config.yaml
encoder_arch: "transformer"
encoder_inner_norm: false
encoder_shared_expert: true
encoder_wave_strides: [5, 4, 4, 2]
label_smoothing: 0.05
decoder_fused_qkv: true
decoder_bias: "all"
decoder_qk_norm: false
decoder_positions: "learned"
adamw_lr_other_params: 0.0015
grad_clip: 1.0
batch_size: 256
epochs: 85.5
final_lr_fraction: 0.1
adamw_weight_decay_other_params: 0.01
Rows from block 3 of the audio encoder of a small encoder-decoder audio transcriber, named by matrix and row number. Rows with one number within an expert belong to one neuron, the router's apart. Each number is 500 + 50 x the weight over its row's rms, rounded and kept within 0 to 999. All counts start at 0. Numbers have three digits each.
After each expert's rows are labels from the 100 clips, of 14848, where the router gives the expert most weight on average: "loudest band" is the band of the loudest frequency at the time of the peak. Only what is clearly more common there than usual is listed. The data: two synthetic voices taking turns or overlapping, over music, noise or silence.
# router: slot weights (encoder.blocks.3.mlp.router.weight, 16x256, trained with AdamW), inputs 128-191
# up: expert up (encoder.blocks.3.mlp.up, 16x128x256), inputs 128-191
# down: expert down (encoder.blocks.3.mlp.down, 16x256x128, transposed), outputs 128-191

# expert 9
router.9:529474466449465621448614539452510546545472502498528577588460475460486488546560491549491516507479505591530520514473502576574489564482461529548411476507566536587492529497406445552572475531613492
up.23:493397493459538388497551496525532453581448593560526479519515427502545487522521406547563575482468497514526453468524531584517486474548494496445521544532422534485478553521532573453461563455499546
down.23:498557423636403491456497516509467454520470472520546530501501501540489422453448486479469535446570455467457541490477504470501437438484544516501569518479534536490530627507446469471475430511432465
up.24:498403607485443481507543440545570583483443600492538544487451489564528474439514476502467443514486422440467498506439419549525486464481465425594416536508606522530444467469493510506426551564596440
down.24:564625475426514478524523592510449517545523477518449495593410492544439482542582539538471519559577430479605538492508491517512447490528407614535501633442487500535534476598579518598559477553497515
up.25:546532437393450467524495495465468458538469498511485440525411595489432521449482538491464485469489498418539519502467501466432496444582550505436510573540491505471548498517545624520493508532417464
down.25:524492610537521531507495497475434437480564502439525496573535486417462480410457538439560500555387569471524526431469391464495510486491443537469505516387430532560533559436462457485504530393503459
up.26:559447358413412536538521459526483491529536468490484440555548507418467624487504526484490417531632487497441547475531485473574593492580525497463475479478483447434559359549528497501537511465554541
down.26:512446550370469499546449515441530450496575472457473504599556533488528549478499586459448525453419476480507502579484487451557554496543479521442496473533366439526528441399531475373511521523487510
up.27:588506589472542483547555522546428431528485514577483507567562427531461530477510511522448482485515531457452450534548555455479435459495470555490513505431491430419517480488495532466488481537485559
down.27:484505490536463601481462418422534516608497508513555460449468460436555468576416542489455576430533393516457582454425432476482462494509503520496475506524532506449466542548510465521429523526515506
loudest band: 250 to 500 Hz

# expert 11
router.11:514490459575585603567536562536569520489541557436504452478596476480516484580514447557512506563484469521571539586503544465481499515485463571542477490505463530484575519543554567492520514511528469
up.0:545597522583600570453449534439507524507385422524506419472506504534424525480552412447535481503459488564433488555483464501455526506376450503480521471467477471527484444433482512442442547488498532
down.0:584562532539476508546455511624582541527497540516536514556575467593544595451618531338464517486524484482458514411449491456473467568465498521503507426460482480512546505563518405530478460459620472
up.1:556509549451504453412508479404478517578439513509552455558567461558454446527508469456413450485480526472375526544434449462480559465442523447517416545479552587496480477565536479516554504532596535
down.1:472443466489482459611561498543536458480614476401495486482505491464509537575446526526332469516491531561532507579486565489489462480505433570483421552421487611532524458522439480566477431504514452
up.2:506382516533500585466557496394510572513515476443548482485451553574415544506550465535570500497595500588429453517572461535492428460577514416492534546575515521579528435500454468554453486503538471
down.2:524489532480550483502499452444543494376575461473557522453553555466457492563468411438445469479503554423530529472560592518570542540493501568482598511510575546445514405528500550493422515496537557
up.3:525574519560497478438510523535520531548509571550477456445454457456585555531529490504562488518499530520514435584559504447426489454454413554419417500382437592387396544510432512484500434398549456
down.3:559503469441480544509488501479539500517423478571462594451441522543561605433485519455407498510518457499459463551477381500485465463433504529563552530519548542563514575529493560520465493556541619
up.4:471546553487489455510506459441380411461500547444454465450463528543508516451561446508488555449455500493544494513529455400527392474422518472495488471444503515496519471437408574610466539552424571
down.4:567471507528586493475452468560564517523492513529365421504389541420536541534542416460533563522584517536504487581475479519461521482522433526456564529539540495513535526422593594499542536499609473
loudest band: 250 to 500 Hz

# expert 14
router.14:550594477594609551528414531548556501475470586472494477508525475456423537544490519559450520521529505475641510587465512484483489387467558489483491461493494475535526544501558470497558538516477545
up.0:581399458467436479429546552554547508590524504483553478574467514476527485406495486446496418506538460523469525543419475450427506481537515491547530502462536437490505524522489542510465567523553445
down.0:504482506479591513457483575481529479467412499573508478418555328564631515435548611643495384491471518458463493496539505440535561538509459532508547467467483586519535454470527497479524480450513514
up.1:460554530400466464489471507625473459546437576502506401533462521520423454450498400449602496539475529436579538532456509453481557544553412494470513477479563466482506464559503522473547537524447490
down.1:559483509487537571522403517493573573540534505433433474580525501534582476443582464444452541485489510535495496522523491517528493489477601522554436403535470594426421548518527410550565531467458462
up.2:492405563541517493469461474504478464516596572470516548498531511491478522454523373409495492443495462560571519550486512501498558521550460498498530564509418498570397374522490434451483433415450467
down.2:544536515499487508493491535541411474427564439450451469539460644410450533458526604512526554444450543421550458433461495461483500525553611486525471560520586473481443562464457553442656507510555451
up.3:513476509529445464498399489518506493504564505491552524567530579563600498479499494494510556453456570552417442503531551568594429456547426492557467417570593536491494390473419538470428522440491500
down.3:488447496457627490548535524555549499534465468508404499386552558511500495486510442514524463416494419483404500431468598481497539467531472515476442576492564602477476446520469526556449480547483509
up.4:438480473488435480393503511500375549426505586531420613586457406471586464529479531478528480492508536547430502427553386429515589481528524408480577485541483525523555419483491570520505627500521557
down.4:555465481532493533464471468567565485461530532520430538454533602503428513552571477528412447397523491560468566557540457442553431533455521513446460534434570485510459481371462403515516510564493596
loudest band: 500 to 1000 Hz

# expert 7
router.7:467504550461456480444520503559528492566541515520457536406509512540525515554635572442470426606458552387536573496592482465459439488443667491500497469412474520547498574453506574495489509489453596
up.0:513496475520532555521558494564593478457515534505534519475526539428377512520418592482571498522486437531498580499506555436387503490478428483501475453494531449476499551524618540551495436551485511
down.0:499563488527478484483612455461512510516555486433546533426462443541516443517484467471455474539464520480589648486478516489536420568484546434468439475521471489383469527593446464461486521406495530
up.1:577586452461457477410372552510571493416490546387506538484601467546555524467526507491531501523495463498473481577504584550470512426380510474444521526477511444581505492433505537439509500454492523
down.1:536478566540471563443500503485486562500481525463574543546546576523528453554520495443561498511547544445521568527488554506579523498508490422524536494506549507527487499570516466455605483474423475
up.2:435572527459573475506458492516584452404513537494436418532494495573517536495487477468552500474562428380537551506425598570518657450562523520455520488458464498481420612583428495566502458516435513
down.2:452475452559498550495506477536558472521491418604426476489523529474518535494519382496481401428514475529470583548474360496366540465458421469549539477534553562468476496486613579563504557449451472
up.3:538507605658397441598531462441527525452555521435535381528460463559506574532503472423468368550577523527510472486564529487447492503464582496418497450430599415457466521526561555525579387507465522
down.3:518573524427447516496513504525513435522561462515517583403455476554498453551482597565545403545498502438522483518480399509553538471452570521510523407399496574515548437554523522502470393473530504
up.4:525559438510543496412432493552519453498543543503562498453404589513539526472526570473553532436530558558488410600526494477488514521547375461470468599552573513472513553488528523488558515463537457
down.4:529531481466550565472472608539489458558461509496541402438553472494552524569506528464567555502450523532530435460497585565506492461569511510453539476461568558451453455449502498460533512459525519
loudest band: 500 to 1000 Hz

# expert 0
router.0:440535552474363557479508503534576489478493455500469547511575497563549503607582510500436471584497544549562556457568447460574487442483427538552449481437579546474520487499490447581603448487484566
up.0:469490498546619455437546502456510450507516537571551510496501551452566426421501532441594478573491413470468467505464535503511503428450447486507451335516519479503494535507442527461479485523486483
down.0:525593463476487518498510465470452494451607474459519561537500464471540593600482504511571533425580484476468520434509533553512514398533489539545522428452514544530465505561516480518407497444571535
up.1:492435493507420542462478473535550524546505552499494507466443417482551392448543510465581426413558606480523490601541430547467549449486578536484444489561538567494480556468440527504404500555530508
down.1:499440509542535472453560494493620508543445410424597510497552435455522520563457443517490403499496434496482470433546455477551479550566465526478472471479561561458480530518534494456416479552442478
up.2:499602552509621618464478544478446531592464501467534509430457420571506541535471543509513593455471480428602490502461527576478572483514532467519547531554467466397514490515514434484484569465545537
down.2:425541416566401555465518592434499621480539567529440460519569548393504559576513539537663421492567506457433503469522551415545613511564435523509543505445516547469458453500477491493520488441451510
up.3:586480477475483501548532410558442531600463438503454421484550499471433430478464619401507561468512539435552554494534465586476464505489467517433520515543602480559503433570494488535532510469500486
down.3:510456459514566451461404579490524481472562521628474491471399502433380539462512425508537564449520452560523449529464505541468542526534423503466475474472431513457600425528462479368403513510532598
up.4:570482535435518498427431513537376547501435501463471479509520479485500462483494456480494582409473493535508536390502524471465525508477492437509523525552560513438585540506464456504511587487521478
down.4:458403493468432543431472537465493522526526515526523484551426515473591501458547487591421456455421487541514527536521550463577462422551527512485506429552434536505529400518504587513621483389453403
loudest band: 500 to 1000 Hz

# expert 10
router.10:541487455540645530521480500439578521562501591539509493520458538435500590446510507582504494498552537563519480395478553538480543422518556493431582462513425476486521440479478432503468471532419518
up.23:448473552511362545445498517549545455543515438495514424469457523445478536527563413536533471552553449449522428445534489528525498466587523535485373569527414500505425555536617519515469479588580479
down.23:487549448488515423474435504499538449412515603382539533542545446453434397544447574480568491396499516484461509482410530588435472568374518524519528500526568499574521446501541549425513500356515472
up.24:527539575492436498493510507414504517440525469520548463452515487512537579617475522595433518510455479457470357481505514524489510539421525517452517428423389460484458441519463539518428550463424530
down.24:525426506609553540515451425514580564488442497453487475507533552459504507551510499394474503540523513572453483489513528522592498471610450475554525486538576617517500540457518590481458508413584541
up.25:554570525568473377397485552516448490567430525456495505550518546496450619526571468443481523508470530497546504470634501582530494483463406494517582418536482424468428412516598396430548472550504485
down.25:515454557496448479537590401468485475469488594511510529523542464459523457474526501498587418578490514542528507515559537508447523412511581554443463512438473378595470550513374434560559480516503496
up.26:524540491462530535594483523466481486535444531564474574460594486506612486581532518478559425416528638480514426445424531526568534466393581545501545490413468503468519536410375447543403515468430520
down.26:513450566393489384496537490482479564494587528505483514595433455585501485482556499555471481524512509537529529437459516499505563530549485502489555498439425533497580498512469487468443449538538502
up.27:463479578440482534543438512507470495424456466606390415475480497436436538485470535556562504400492538521445470544373441527446448426509504494459459454540545403490564617517469426519434466496480424
down.27:555503496508505480420510577481471467488549500507506579523498454529577512513512469469470483477481562457471514564600524533516491448442545400542464502456521525467465511554518553446469482460485558
loudest band: 250 to 500 Hz

# expert 15
router.15:539576499503559513448462518507443471375407446534476467505423527434457478457468468470547575496358446514533495405535487502527565559559500523514490458492528495481544473498452459400547509556555448
up.0:588446474460518430480546510587465485501461493550454508453506431513537598588476582443427602558428507505525523469518455518447443523439434483532513580563478548505509465546451465546527512561463493
down.0:531538457508535509482495451361528538518493543526495631555558457508587468365546461612493398424524488552486503428469610507470540478547477540522545415572535496542544524446484502391441480542560422
up.1:477504437586518620504452438492473472476527536578526591561572536542467410406536477538511470516447565516450446451516463556478486490491453401421455520432479486507591493473374525462489516556522521
down.1:568493592456528436392484469466501525497543490532417445421484531389509543493512498523502551578437492490602620542519525506502430492529565494464526430474464496514494596460538533426479426528560490
up.2:537426525506530475549477488606562466374570560471456541497417524492494536474368448534511483529482409434522564548487512391489531597457419525476576425476463517518561373493464481521514561514487519
down.2:435516440506396578553477459461524500539399517472546497505635501454457484563621487425489430425592490486410503551486553462421536550563541490571501606538470469443445486443480478474419501492505523
up.3:525490456574467522511436444456490442462505424492451553378451475470528514475532506496537497558530466538433526547460368438563517456454511449500519440564464585519545516501498552529463591514559480
down.3:446461445441463536498530554510502450486465543550523497557586497489474509543454522462460521489464507478569369481495550454446484474538514499478482522448406529481427511630419383475490516505504568
up.4:439471544435483443511573543606470546547512488426580512565624454551502418538451483495531505510540501491564543451422469556503606478604545593566495495462389468397440484518503518513472519533520521
down.4:535601473549429554573478400417474420464571508478479443510485596448435523468591472541506488527398421475528391547484458499541415574409570469459497435453428498512522505559382525504514423450492503
loudest band: 4000 to 8000 Hz

# expert 13
router.13:500450392527456465572602514546576522487553508457535586508449570541548497509516525579470447578561467559507503560601522476497513523602562563563521451583459503483523587465534610499546470546515452
up.0:530539460526321462522518533498397563461457455454476520538403509501498523489547475506492527467524522555546482450567513469553486466505456529505585591470471490544512439389478506577531509615433542
down.0:566583503579629517519447463543594439478585524562495545479496495542451528517566565516426515551506466423529537473462513482558579538518452528536506460484610528549510496539527408414571457507436470
up.1:423498510477538506524390381437534506477646444613456449490542478472475506440509472513534454473548441501523534521434549430494490422459427622512523608539470469498486487476478487524443565440507535
down.1:473449553483516359578554463507533480571589573475575576550511525482486462477445513511529482494537517442526507614471474534480557608486468487517463415440494461444509459503499537462486549564541463
up.2:418422485516478529461558576437548503488541502509448491452485433504492470487448537554456439535571451506401404565445537530482458402574520505487469549476552549483468490484437488535513438436515613
down.2:581420468475538539624407321545512506532534517483538551502530531437549437377410484489500498476540479566528467515482449523479439492488513462492545397521499507442485465504514543541410538533485453
up.3:343547580510519520477535530469566541488520517513467397479523490484476518530520459489522497583524462574568551540566457462504456484508476559541493577459474531599478532444411333490547484483508443
down.3:589590506500561424527432509496489580509544582494456517516401449579478493369470427519467542478477589504439551489477510507502483479553541373536542465456570468477506455533397501524521543388390465
up.4:496562531554580476499544459516546502569538585493501450515499459488494444440501644414498564474561525474490515549515600522495484603463518536469534561415511447429490424521516478487514501480500485
down.4:512445560454541409411518450599470512516479512524509548505434460517536435493599578576532410521485500528531472476439476556513526563474548510455514491530462505584472503534561445499534498466505524
loudest band: 500 to 1000 Hz